config = dict(
    model='spectrogram enhancement model',
    dataset='phrases spoken by 400 fixed synthetic voices',
    block='basic',
    upsampling='pixel_shuffle',
    residual_init='none',
    eps=1e-08,
    max_grad_norm=1.0,
    max_steps=11900,
    final_lr_fraction=0.1,
)
Rows from block 3 of a small spectrogram enhancement model, named by matrix and row number. Rows with one number belong to one channel. Each number is 128 + 24 x the weight over its row's rms, rounded and kept within 0 to 255. All counts start at 0. After the name is the row's rms in percent of the matrix's.
Before each channel's rows are labels from the 100 clips, of 14976, where the channel reaches its highest value: "band" is the frequency band that holds the peak. Only what is clearly more common there than usual is listed. The data: phrases spoken by 400 fixed synthetic voices. In brackets: how many of the 100.
# convs0: first 3x3 conv (model.mid.1.convs.0.weight, 256x256x3x3, each kernel summed), inputs 128-255
# convs1: second 3x3 conv (model.mid.1.convs.1.weight, 256x256x3x3, transposed, each kernel summed), outputs 128-255

band: 250 to 500 Hz (41); 0 to 250 Hz (34)
convs0.243 079 [128 124 130 110 117 100 117 120 126 143 118  98 147 120 136 174 130 140 115  93 159 121 119 100 113 127 100 109 145 162 135 114 123 158 152 101 137 135 173 152 146 104 149 118 149 128 141 107 108 110 133 146 118 150 111 139 141 163 134 145 129 107 115 134 138 110 101 158 131 112 126 127 104 136 248 140 137 133  76 116  62 119  54 138 164 102 120 100 109 107 114 135 134 119 106 122 142 151 121 132 158 161 109 115 147 100 133  95 133 144 121 157 133 162 119 159 114 121 155 140 121 110 124  61 124 123 110 135]
convs1.243 064 [126  95 153 152 163 136 128 166 136 105 160 171 110 146 147 124 130 117 126 150  93 114 100 141 204 140 132 149 110 140 101 118 114 127 144 139 186 145 127 108  82 172 165 128 121 148 105 118 130 161 127 154 120 116 126 149 121 148 164 125 128  93  84 135 130  87 134 127 139 132 133 128 154 138 143 138 168 148 155 160 155 154 148 154 139 161 128 176 128 198 119  98 152  91 134 131 140 144 138 111 119 127 145 139 105 151 136 122 163 129 131 168 132 122 118 111 128 158 100  92 120 140 102 179 105 159 165 116]

band: 250 to 500 Hz (59); 500 to 1000 Hz (36)
convs0.76 110 [139 133  98 111 140 107 107 108 156 112 163 138 155 125 124  68  95 115 157 140 169 138 118 173 117 107 115 102 143 161 140 139 141 116 145 109 150 113 161 188 142 161 167 131 128  88 136 111 166 114 115 122 124 110 123 140 125 120 106 118 118 170 126 125 124 125 162 131 119 124 142 114 109 132 136  92 106 117 131 115 137 114 117  92 162  84 126  98 171 128 103 116  97 129 112 127 108 174 141 142 181 153 161 146 116 165 127 180 141 153 126 136 138 125 168 139 152 140 149 173 117 181 163 120 183 142 161 137]
convs1.76 093 [126 118 149  65 126 109 107  91 178 134 136 106 114 111 138 157 151 137 147  80 165 146 157 152 169 107 138  93 111 125 151 177 136 158 113 141 107 123 105 111 116 161  99 134 146 152 150 146 124 126 133 134 134 136 121 150 154 161 144 145 125 160 120  74 124 128 136 114 144 118 110 172 151 136 111 145 107 118 119 145 156  94 136 153 160 161 146 141 126 139 157 119 134 120 115 120 112  95 122 158 117 160 111 192 123 111 164 171 120  96 134 139 148 145  92 166 116  98 124 197 120 112  97 120 160  97 138 151]

band: 250 to 500 Hz (32)
convs0.114 086 [174 159 149 112 108 157 143 114 144  91 127 123 143 102 127 120 186 122 144 106 175 160 154 173  85 120 109 125 157 169 146 106 121 127 112 100 126 125 139 134 148 142 118 137 137 149  94 124 173 101 122 118 107 130 102 174 102 154 142 116 126  91 106 115 152 134 133 148 147 159 140 150 163 136 108 107 125 122 132 113 124 143 129 168 147  70 144 102 187 124  94 112 167 131 124 139  69 153 117 117 142 180 107 130 109 139 136 126 168 132 131 133 107 149 139 131 142 122 107 143 120 128 109 133 134 138 154 141]
convs1.114 061 [ 90  97 168  84 110 126  98 165 146 116 121 137 126 159 169 156 178 127 110 129 174 116  67 181 147 122 163 149 128 144 110 125 128 141  86 162 131 145 109  95 124 118 143 127 107 144 113 143  98 161  98 122 148  95 145 124 135  90 169 119 147 115  90 118 139 103 141 138 135 114  96 142 126 120 101 194 108 143 135 119 100 160 129 147 177 141 153 153 108 160 140  96 154 113 137 116 156 137 120 146 116 133 170 117 126 129 134 135 116 122 112 170 161 135 111 126 141 140  95  71 141 148  95 155 123 160 123 137]

band: 1000 to 2000 Hz (73)
convs0.177 099 [130 111  47 159 183 131 131 140 135 106 130 112 168 153 149 145 110 119 146  91 150 132 147 117 150 144 156 113 123 175 155 108 104 120 115 130 131 128 125 124 122 117 120 160 138 166 140 150  77 143  87 151 130 143 154 144 146 134 175 113 110 101  89 124 128 136 156 148 137 152 172 160 150 157 191 181 167 167 167 150 161 171 118 103 145 110 153 124 130 114 149 148 131 161 138 171  87 116 136 121 125 162  97 127 111 113 109 121 163  87  97 129 120 141 120 121 104  90 108 128 111 121 120 100 113 111 100  75]
convs1.177 097 [ 93 154 158  97  90 112  92 115 127 151 101 108 123 109  82 137 142 143 109 115 147 136  91 130  80 104 134 141 106  65 118 157 156 126 118 146 110  94 122 118 154 117 114  97 107 121 152 149 113 134 112  85 145 156 140 110 149 119 139 122 138 140 139 122 117 134 119  99 120 108  66 139  84  70  73 129  74  56  81  71  95  85 122 124 144 109 111  88 107 120 106 110  89  76 139  94 104 100 107 150 122 111 114  91 139 121 154 123 101 150 126  94 157 121 108 109 132  91 123 141 118 143  88 101 138 107 132 149]

band: 500 to 1000 Hz (55)
convs0.94 087 [123 142 103 120 160 115 112 137 124 110 159 143 148 141 131 115 116 145 179 118 133 176 120 139 165 113 126 126 117 122 161 145 121 143 136 118 142  94 158 166 152 130 177 114 110 110 158 162  72 132 127 165 125 164 133 147 138 128 135 146 105 188 139 115 136 120 150 117 128 108 172 138 172 146 199 126 171 172 143 160 134 142 141 168 150 140 152 148 135 131 169 135 113 127 117 152 133  99 123 115 134 107 113 163 112 135 126 151 143  89  95 115 124  71  99 133 132 104  91 142 125 123  93 128 134 102 121 123]
convs1.94 074 [130 142 165  79  92 105 107  92 122 156 128 117 125 119 112 150 140 154 133 108 178 130 145 148 100 119 146 124 115 115 178 154 128 144 130 140 113 110 109 110 126 156 119  93 118 136 141 127 117 122  94 114 142 120 133 140 140 177 136 134 126 151 118  91 139 136 136 135 139 112  99 154 106 113 102 144  99 118 118 117 134  68 136 124 188 145 146 108 113 158 122 116 126  90 142  76 113 118 110 144 132 186 146 137 146 124 156 178 107 120 140 140 149 127  95 160 124 100 127 204 108 112 117 102 165  83 163 152]

band: 2000 to 4000 Hz (53); 0 to 250 Hz (42)
convs0.217 084 [111  90 125  75 105  95  67  94 160 129 108 104 112  82 144 119 136 116 128 124 111 111  82 174 132  77 105 142  92 107 122 141 139 121  71 131  80 139 137 110 131 115 123 107  94 136 111 110  89 109 108 134 157 107 141 135  81 146 116 127 139 125  90 108 142 119 118 136 143 124 115 124 142 160 103 140  90 127 137  87 134 111  73 157 133 124 150 136 139 108 142 103 168 111  99 145  92  92 137 120 108 179  81 147 143 110 141 120  75 115 127 160 123 103 125 109 152  67 119 158 123 138 137 101 181 116 112 121]
convs1.217 071 [149 121  76  95 114 157 126 134 139  93 117 122 139 184 138 101 109  89 158 176 194 130 135 134  60 122 130  99 131 157 143 112 117 122 151 138 149 121 145 151 138 130 124 148 117 156 150 128 166 130 138  93 116 121  99 160 122 168 125  96 132 122 113 106 157 144 144 186 107 101 160 113 103 116 146 120 145 159 132 124 112 140 137  85 175 125 184  90 143 145 135 108  98 102 137  95 154 140 150 137 114 165 161  91  97 125 104 170 141 106 107 125 129 124 152 159 101 156 110 150 139 122 155 134 139 166 153  87]

band: 1000 to 2000 Hz (85)
convs0.163 096 [122 125  93 123 185  99 136 127 125 114 151  63 176 152  36  92  99 148 115  95 117 122 122  99 125 137 150 105 138 174 138 133  99 121 104 109 122  82 149 146 106 117 121 111 127 111 143 100 106  79  71 157 110 111 120 107 116 124 135 102 113 140 110 115 108 122 144 128 111 119 155 134 141 140 143 170 131 143 134 143 154 126 135 109 206 117 137 106 135 126 123 148 109 153 154 159 119 110 137 143 133 110 133 120 134  94 112 139 149 103 128  76 134  94 113 126 106 134 124 138 109 136 119 126 141 123 100 118]
convs1.163 086 [126 159 173 123  96  98  90 123 114 146 120 126 111 103 139 166 161 146 123 127 163 134 151 140  73 104 154 120 111  66 110 143 165 156 145 150 126 132 100 106 136 137 108 113 119 167 129 148 100 154 115 102 141 138 136 181 178 124 157 114 147 143 159 106 107 142 131 115 158 107  89 166 107 120  70 156  74 129  93  93 126  96 127 140 180  90 180 123 107 158 124 124 145 105 135 108  65 124  98 140 145 161  81 107 118 134 177 149 113 128 127 129 143 156 101 141 144  86 111 144 107 100 112  96 145 102 143 151]

band: 500 to 1000 Hz (43)
convs0.135 084 [120 122 155 114 134 146 111 151 145 151 119 154 160 139 142 143 185 158 101 153 148 131 121 173  91  88 152 152 145 127 140 161 116 141 129 155 142 123 111 134 116 136 127 138 129 133 147 119 170 122 138 101 146 124 151 167 152 158 135 119 142 144  97 130 127  96 141 169 123 127 115 163 113 120 157 133 116 140 139  87 113 123  47 104 117 135 125 114 122 110 103 110 145 140  96 133  95 140 109 133 130 156 103  75 115 123 166 117 119 130 108 116 119 121 100 153  96 111 104 129 137 124 134 112 115 133 159 142]
convs1.135 101 [157 144 107 158 144 147 137 136 109  93 139 127 132 125 152 100 120  91 123 130 108 127 121 116 125 168  89 118 138 148 113 141 153 134 175 125 127 155 130 138 132 155 139 129 138 127 118 136 136 122 156 126 128 163 128 129 118 108 129 143 117 162 133 117 102 132 157  82 114 136 133 108 164 156 148 133 146 113 133 160 153 129 160 168 126 137 104 139 142 130  97 150 116 143 152 174 129 112 128 138 141  83  91 162 104 178 112 141 145 136 164 108 101 104 141 110 138 109 127  86 160 200 122 172 101 129 159 110]

band: 2000 to 4000 Hz (86)
convs0.252 084 [103 100  77 116  90 137 126 110 126 109  78 118 124  93 168 137 129  82 118 134 103 129  98 134 125 131  95 135 150 125 104 118 105  95 151 129 110 136 108  75 116  93 120 130  96 133  95 130  83 144 102 120 137  92 134 114 129 127 138 154 134 102  94  96 142 123 170 133 152 125 165 150 186 177 195 148 169 165 165 138 141 161  97 122 118 151 147 173 133  96 173 144 140 167 120 164 138 130  87  95 150 125 142 158  94 151 115 107 113 110 108 123 116 155 129 141 109 131  81 129 144 119 156 104 116 127  98  99]
convs1.252 092 [111 118 106 119 122 122 109  93 112 119 112 118 134 109  84 104 101 122 127 117 114 143  58 115 109 133  89 141 102 121 115 122 145 114 115 133 123 119 146 152 138 137 113 120 116  95 160 150 137 131 163 114 143 160 117 101 106 144 121 136 126  88 124 150 110 124  90 120  86 117  89  98  89 100 113  60 103  63 101  88  75 115 137 133 118 167  74  94 138 109 105 130  66 117 134 138 105 113 128 136  81 107 110 119 129 142  99  79 121 139 135  97 102  97 120  81 121  89 128 106 125 133  96 121 113 118 137 111]

band: 250 to 500 Hz (54); 500 to 1000 Hz (43)
convs0.74 113 [127 142 101 109 139 103 102 119 165 108 153 127 157 118 134  83  99 116 164 135 162 135 121 174 134 109 125  96 132 172 147 157 144 102 137 115 137 123 154 172 148 163 169 125 125  91 123  95 154  91  94 114 120  94 131 140 127 135 111 121 110 177 124 125 123 118 161 141 127 125 148 113  97 149 131 106 113 117 142 108 156 112 115 106 174  86 139  94 158 134 113 106 108 126 116 117 121 161 129 148 167 143 157 150 106 169 123 179 122 128 112 148 147 123 152 139 146 139 127 175 124 168 159 124 185 128 159 149]
convs1.74 091 [134 115 150  89 134 113 107 100 163 129 135 117 104 105 150 155 150 134 133  89 141 151 165 141 165 108 136  83 108 115 144 169 145 161 121 138 116 124 100 103 112 164  97 143 160 158 146 152 125 128 140 127 132 143 126 165 166 165 149 147 128 167 138  84 124 118 144 111 146 120 114 167 145 131 108 142 108 112 114 137 156 101 145 160 153 156 134 149 113 146 157 119 131 120 115 116 108 107 120 156 115 149 105 179 122 125 164 152 131 116 136 138 143 146  90 167 134 101 137 199  97 110  90 132 151  99 143 148]

band: 1000 to 2000 Hz (85)
convs0.180 108 [114 118  82 121 181 107 136 137 131 100 137  66 162 166  70 100  87 124 123 113 115 143 137 110 123 145 154  94 136 179 102 120  95 116 111  95 121  77 136 131 109 128 122 131 118 134 150 116 103  89  84 152 111 123 116 110 130 118 143 107 102 154 115  99 108 117 149 120 110 121 181 137 139 156 191 173 152 165 139 149 162 133 129  94 192 114 151  99 135 124 133 153 111 145 152 166 129 114 140 134 160 115 126 112 122 114 109 136 154 110 112  80 128 108 125 128 115 142 130 140 121 135 138 142 146 126  90 105]
convs1.180 091 [129 163 166 111  87  99  88 130 105 154 110 130 120 107 118 154 147 150 112 131 168 117 126 133  59 101 143 122 109  63 114 136 164 145 151 148 130 122 114 114 147 130 108 109 116 150 145 148 110 142 115  89 139 142 138 163 172 132 145 108 139 150 163 127 114 140 132 119 147 104  88 152  83  87  65 135  66 111  82  77 106  89 123 133 166  86 159 108 101 152  99 108 125  93 130  96  82 118  95 136 149 131  82  86 136 138 172 148 105 143 124 114 148 141 111 137 148  97 118 153 107 109 117  88 147 106 150 148]

band: 500 to 1000 Hz (76)
convs0.88 096 [106 137 125 109 145 117 114 127 139 128 161 113 140 136 135  74  87 137 128 105 139 119 120 122 139 125 129 106 149 146 138 154 132 125 152 115 143 122 172 157 134 158 171  99 109  79 121  77 130  67 132 130 125 118 146 139 107 155 120 126 120 184 130 119 126 132 134 162 140 120 170 129 136 148 208 138 154 164 145 146 162 119 114 119 157 119 154  98 151 126 109 146 114 146 133 124 142 130 136 146 171 106 175 160 123 136 146 169 122 104 117  90 145  88 137 125 121 145 137 159 116 153 129 131 156 126 140 137]
convs1.88 079 [160 115 155  71 118 106 111 111 114 115 149 124 112 110 147 150 140 128  94 119 149 144 156 144 119 133 132  74  96 126 137 121 143 159 136 146 122 147 103  95 135 178 135 131 145 155 134 146 113 135 117 147 138 146 141 177 156 175 133 147 129 164 129 109 123 105 151 122 148 117 105 148 123 133  93 106  93 118 120 142 151  96 160 169 160 114 124 162 114 196 146  93 140 125 117 112  78 132 114 117 119 134  99 151 127 165 162 146 123 111 120 150 134 133 106 133 152 103 117 188  83 104 118 140 139  90 176 141]

band: 250 to 500 Hz (76)
convs0.213 092 [117 112 120 124  85  56  74 106 128 125 119 113  71  89 116 133 123 118 146 136 109 106 124 131 105  86 107 112  64 108 121 137 141 129  81 113 112 135  95 113 142 114 122 105 132 152 144 109 108 133 103 150 134 131 126 131 130 148 142 128 113 160 138 122 147 151 115 126 135 139 116 146 119 148 100 109 133 126  89 114 149  99 124 135 176 108 153 107 127 127 133 142 112  95  94  94  58 120  92 141 107 145  84 114  68  81 124 106  99  90 118 117 111 126  86  88 127  68 113 150  66  89 130  83 159  69 104 153]
convs1.213 084 [157 135  97 115 148 148 150 118 173  99 123 109 156 149 126  87  87  99 164 116 130 126 137 119 141 110 107  88 150 156 110 126  92 105 136 105  96  94 142 174  92 129 149 142 137 127 128 104 175  79 130 138  83  88 100 123  82 130  88  82 129 142 109  82 117 109 150 145 116 107 146  92 146 124 155 127 142 136 151 142 122 136  96 107 106 137 147 125 168  93 129 107 113 159  96 149 166 129 151 115 142 142 129 136 107 121 122 163 134 102  88 115 166 114 158 159 118 151 110 148 164 122 159 116 121 156 115  99]

band: 250 to 500 Hz (85)
convs0.215 094 [115  99 114 118  84  47  68 105 110 117 131 143  65  83 132 108 131 121 124 114 101 105 103 133 110  84 115 119  44  79 138 131 129 144  89 125 143 145 118 119 127 151 121 127 135 188 133 117 171 136 162 168 143 133 143 165 139 148 163 136 117 159 125 130 118 129  96  96 130 116  83 137 126 118 112  80 110 116  93  97 117 108 110 111 138 102 133 112 107  97 117 112 123  98  91 107  68 111 114 134 126 149  90 134  96 100  98  88 107 124 125 104  76 109  84  98 130  99 124 105  60 103 120  84 145 123  99 117]
convs1.215 100 [140 134 101 120 128 157 144 127 172  93 115  93 145 177  97 111 129  94 171 139 124 140 163 142 125 112 146 105 155 162  87 128 101 103 136 109  76 120 136 171 117 116 145 141 119 131 145 126 162 103 135 147  96 110 101  93  91 128 121  99 131 161 112 105 135 113 167 187 138 119 174 144 144 145 158 182 169 164 155 144 138 152  99  99 133 114 177 129 156 107 154 119 139 155  96 148 184 116 141 136 126 142 144 113 114 105 122 156 122  98  91 136 149 135 161 147 112 169 107 159 158 134 158 136 129 164 131 115]

band: 500 to 1000 Hz (43)
convs0.104 082 [131 129 106 121 150 102 117 149 120 102 136 126 126 137 121 132 140 111 165 147 155 151 130  93 110 134 138  85 128 150 135 129 128 123 128 144 150 157 123 128 104 132 133 129 120 154 151 105 122 132 121 174 124 154 133 172 120 143 124 102 179 132 121 137 142 127 131 153 124 135 176 170 133 138 134 174 109 147  97 134 138 149  60 119 144  97 117  99 136 111 155 132 130 126  96 136  94 150 131 151 144 136 111  97  87 133 140 127 151  89  66 108 147 139 107 145  93 122 110 143 136 121 142  99 131 131 123 115]
convs1.104 075 [141 166 168 113  97 108 100 169 141 120 103 123 119 116 171 124 143 118 116  90 148 112 116 129 101 134 128 121  96 124 145 148 159 142 170 146 111 136 115 109 162 107 138 112 136 153 107 133  97 120 102 113 137 155 123 160 109  58 138 132 125 160 120  94 127 152 160  79 131 128  92 114 145 133 121 137 107 119 107 106 139 115 143 151 153 117 150 126 128 167  60  97 136 104 164 143 140 138 117 131 170 102  90 114 129 159 148 122 125 146 111 114 142 111 125 135 168 103 111  78 159 183 121 144 109 126 110 122]

band: 500 to 1000 Hz (50); 250 to 500 Hz (40)
convs0.81 102 [137 141  90 102 149  98 122 114 160  99 156 121 155 132 121  63 101 115 174 149 176 146 124 189 139 117 120  98 115 178 155 139 151 107 135 109 128 121 149 172 147 157 164 123 111  86 126 100 147 101  97 122 111  99 127 126 133 139 119 113 117 179 133 115 112 120 172 148 126 113 154 111 118 156 129 100 119 124 140 123 133 118 118 119 183 100 157 101 169 140 113 107 103 122 133 126 114 162 137 138 158 136 155 162 100 167 118 172 123 120 116 148 138 112 166 139 141 143 121 160 128 165 165 126 168 121 153 137]
convs1.81 085 [142 118 156  86 128 115 102  90 168 141 132 113 115 108 139 159 149 145 136  95 149 154 167 144 155 111 146  97 111 114 164 179 142 161 111 144 110 114 104 104 114 162  88 134 159 155 155 156 121 129 128 121 138 146 128 161 163 166 144 142 126 159 138  92 124 132 142 112 142 122 112 171 143 126 108 145 101 117 120 136 148  90 148 159 158 163 146 139 116 139 162 131 128 118 124 107 112 104 122 160 111 162 112 181 126 116 162 163 128 112 145 132 146 148  86 164 123  93 135 208 102 108  88 123 161  93 137 152]

band: 500 to 1000 Hz (80)
convs0.46 109 [113 112 137  83 128 109  78 133 132 108 138 111 124 157  24 110 143 125  97 126 124  81 115 102  72 129 131 113 124  99 151 125 116 116 126 141 150 138 155 147 124 111 144 109 105 144 126  74 189 114 114 131 126 108 133 132 106 151 143 101 129 103  63 123 136 136 156 175 116 141 133 156 131 148  29 150  91 161 134 132 117 164 133 104 154 124 154 113 150 129  85 142 136 124 140 136 127 132 122 151  75 187 134 106 133 106 123 145 152 135 140  87 137 122 136 113 123 113 123 142 101 142 119 117 146 133 162 133]
convs1.46 188 [113 149 102 165 137 136 124  98 138  88 135 108 104 119 152 133 154  84 164 108 119 159 168 133 151 127 126 114 145 149 159 164 152 159 149 138  96 158 103 114 127 141 132 162 140 155 132 154 126 140 145 160 140 153 125 144 131 123 154 143 157 152 164  94 104 118 150 117 150 110 138 149 184 173 161 177 142 138 120 159 146 161 115 147 141 122 125 138 114 101 160 136 144 140 123 157 144 109 120 142 109 162  95 181  98 117 121 127 122  97 144 134 116 147 110 149 112 106 114 114 161 144 120 138 127 116 135 126]

band: 0 to 250 Hz (78)
convs0.197 098 [120  98 123  97 126  91  95  90 163 107 116  93 127  99 136 105  94 117 150 111  96 119 112 130 150  92 127 113  83 132 125 139 125 123  66 134  48 120 121 115 128 110  99  99  87 145 111 104  88 109 103 151 145 105 128 108  53 163  83 113 154 131  84 106 125 128 121 124 140 133 130 109 124 163 108 136  78 123 127 107 140 135  83 145 120 116 127 128 127  97 137  95 158 111  98 139 114 106 133 122 115 149 103 135 138 100 138 121  84  86 110 150 138 122 111 113 151  54 105 178 126 125 131 115 179 103  75 122]
convs1.197 076 [149 115  93 119 111 159 116 125 126 110 128 150 134 180 161 111 116 106 152 189 190 135 123 130  33 117 132 128 131 135 155 114 112 112 150 135 167 106 139 142 133 141 130 146 140 155 128 133 153 132 143  90 115 130  92 168 120 144 139  81 128 105 130 107 144 142 131 184  95 101 148 116 103 100 138 132 138 157 134 111  92 160 148  82 170 111 196  94 130 140 118 122  89 100 157  84 132 145 135 140 118 172 143  93  98 134 102 130 146 120 136 124 122 113 143 157  98 146 115 123 122 113 147 133 124 167 147  89]

band: 250 to 500 Hz (96)
convs0.202 147 [ 74 110 128  92  89  81  95 118 137 129 106 114 116 117  91 141 139 119 125 136 130 109 124 109  98  99 139 128 110 124 118 127 139  96 109 115  92 126 119 125 132  87 124  88  77 121 117  80  75 115  66 100 121 105 123 109 114 163 109 101 132 115 102 125 155 139 130 194 149 145 116 145 133 149  80 121 107 132 111 124 147 147 107 134 141 126 146 112 141 141 119 122 150 120 148 134 120 123 127 129 109 182 135  97 133 118 146 124  93 120 110  99 142 138 109  99 120 113 118 167 105 121 127  59 159 125 141 144]
convs1.202 113 [124 131 117 167 158 132 115 123 119  90 133 114 112  98 149  91 122  97 123  95  98 153 116 110 142 150  90 108 115 133 138 153 162 167 142 143 126 153 118 124 116 147 138 144 167 150 138 154 136 135 140 157 138 167 129 169 109 121 142 157 143 146 126  98  97  97 129  85 111 107  91  84 159 131 125 110 111  70 112 120 115 124 133 139 121 128  97 135 136 125 130 114  99 123 134 152 135 125 130 118  93 123  89 169 125 157 124  99 151 118 131 110 111 107 105 119 140  94 122  94 145 157  93 168  78 117 139 122]

band: 0 to 250 Hz (47); 1000 to 2000 Hz (43)
convs0.75 101 [104 112 117 132 129 111 101 114 133 132 122 135 135 146  98  78 102 123 125  86 104 121 122 129 128  95 126  78 139 121 104 109 123 126 178 114 148 159 174 205 127 162 156 121 139 141 154 101 187 102 157 144 124 125 129 162 153 146 143 151 121 192 120 152 102 128 140 143 119 140 152 160  96 109 193 133 164 155 142 112 121 111  88  92 141 110 145  84 150 126 110 155  91 127 123 121 129 148 144 148 178 170 148 140 136 147 114 160 146 152 142 109 127 113 156 144 124 135 154 148 110 151 134 111 154 160 169 115]
convs1.75 092 [138  93 157  76 106  96 106  77 163 112 127  94 101 128 139 166 151 117 132 129 158 164 140 156 151 109 138 102  89 136  96 129 131 135 112 152 102 131 104  95 119 145 117 142 127 148 149 151 107 142 137 177 141 131 139 146 134 206 145 142 135 138 104 132 102  99 127 118 144 133  96 160 125 134  97 130  96 114 129 120 145 132 127 117 153 134  91 131 116 140 164 102 136 117  89 103  59 109 110 145  93 149 116 174 125 129 138 161 112 101 117 153 158 156 107 125 111  98 111 171 119  95 114 103 155  93 157 143]

band: 2000 to 4000 Hz (53); 0 to 250 Hz (32)
convs0.35 091 [104 118  66  89 119  87  88  94 100 101  91 134 126 115 116 138 122  90 121 123 114 141 118 143  97 110  90 131  91 111 103 111 133 162 121 140 133 152 120 112 164 114 133 118 122 126 134 196  98 153 114 143 152 154 168 129 139 119 168 169 113 182 160 160 127 133 157 106 126 136 128 135 136 145 183 135 167 145 157 141 134 137 149 156 162 148 148 132 135 138 157 131 115 137 119 148  84 106  82 107 125 149  89 122  93 139 133 133  86 128 105 139  88 140 108 123 118  95  93 165  77 124 144  65 145  46 110 148]
convs1.35 086 [106 102 110 144 144 119 140  87 120 134 146 130 115 118  81 116  98 126 122 117 124 121 102 119 169 115  89 134 135 104 134 108  90 127 145 119 155 101 137 135  66 163 123 117  96 104 124 119 163 115 164 138 103 102 116 109 140 174 135 134 128  88 114 135 109 102  92 120 121 122 132 105 107 108 113 111 119  90 133 135 113  98  94 102  93 149  38 104 122  76 148 128  82 110 105 120 118 118 127 125 117 144 144 151 126 109 143 129 139 138 126  95 146 107 123 141  87 146 141 140 135  93 126  87 124 141 168 128]

band: 500 to 1000 Hz (56); 250 to 500 Hz (35)
convs0.67 100 [143 125  89 110 147 111 104 109 154 104 164 142 151 135 112  62  96 103 157 145 163 135 117 173 118 100 112 102 142 159 142 134 135 117 148 110 151 105 157 186 140 161 162 130 124  84 142 114 173 125 115 122 120 111 120 131 130 126 125 117 120 167 124 118 117 125 174 140 118 124 150 118 116 133 127  88 107 124 138 121 124 123 123  87 165  91 140  99 180 137 105 112  89 131 117 126 103 174 145 141 167 160 158 151 113 173 119 182 146 154 131 131 128 126 169 139 151 132 144 165 118 185 157 122 176 134 165 133]
convs1.67 090 [129 121 149  60 124 110 110  85 170 139 137 108 113 114 140 158 153 139 142  79 166 148 161 152 160 112 141  96 118 123 162 176 135 160 112 140 106 118 107 107 117 165  89 136 144 151 152 147 123 124 130 133 136 134 125 151 157 166 143 143 125 155 124  82 124 135 142 113 143 120 117 175 149 135 116 154 108 122 122 149 158  96 138 153 160 163 142 134 124 134 159 129 131 122 118 116 111  96 121 161 123 160 115 195 124 110 159 173 123  96 142 137 146 147  93 164 116  96 126 204 118 112 102 116 163  94 135 154]

band: 250 to 500 Hz (100)
convs0.214 094 [143 122 120 134 102  82  81 131 129 128 125 129 115 113 119 142 148 110 172 168 143 121 135 135  97  81 133 115 129 140 122 151 156 110  68 118 111 158  81 120 113 105 130 121 102 122 127 100 106 103  90 124 109 115 105 137 110 165 122 100 122 138 128 129 139 134 128 152 143 138 102 145 140 158  78 121 118 111  82 111 156 101 115 132 180  94 141 127 128 143 131 100 132  90 109 142  79 129  73 138  98 151  90 100  93 100 155 105 125 102 103 120 140 149  86  74 113  97 105 151  85 101 121  61 152  64 140 147]
convs1.214 066 [146 130 114 102 163 153 133 153 142 106 134 119 165 120 141  66  81 118 128  99 124 115 105 111 141 133  87  81 140 137 132 115 103 124 119 103 134 102 159 173 102 135 126 137 162 120 107 118 166  79 132  98 100  81 123 147 106 115  94 121 119 146 112  87 130 117 149 109  78 104 100  61 127  91 113 102 101  81 119 122  98 117 135 126 108 148 134 148 158 125 113  93  75 136 136 140 172 167 167 112 139 121 131 129 128 151 114 127 150 115 102 105 132  81 144 147 144 137 116 139 154 142 131 156 101 157 102 116]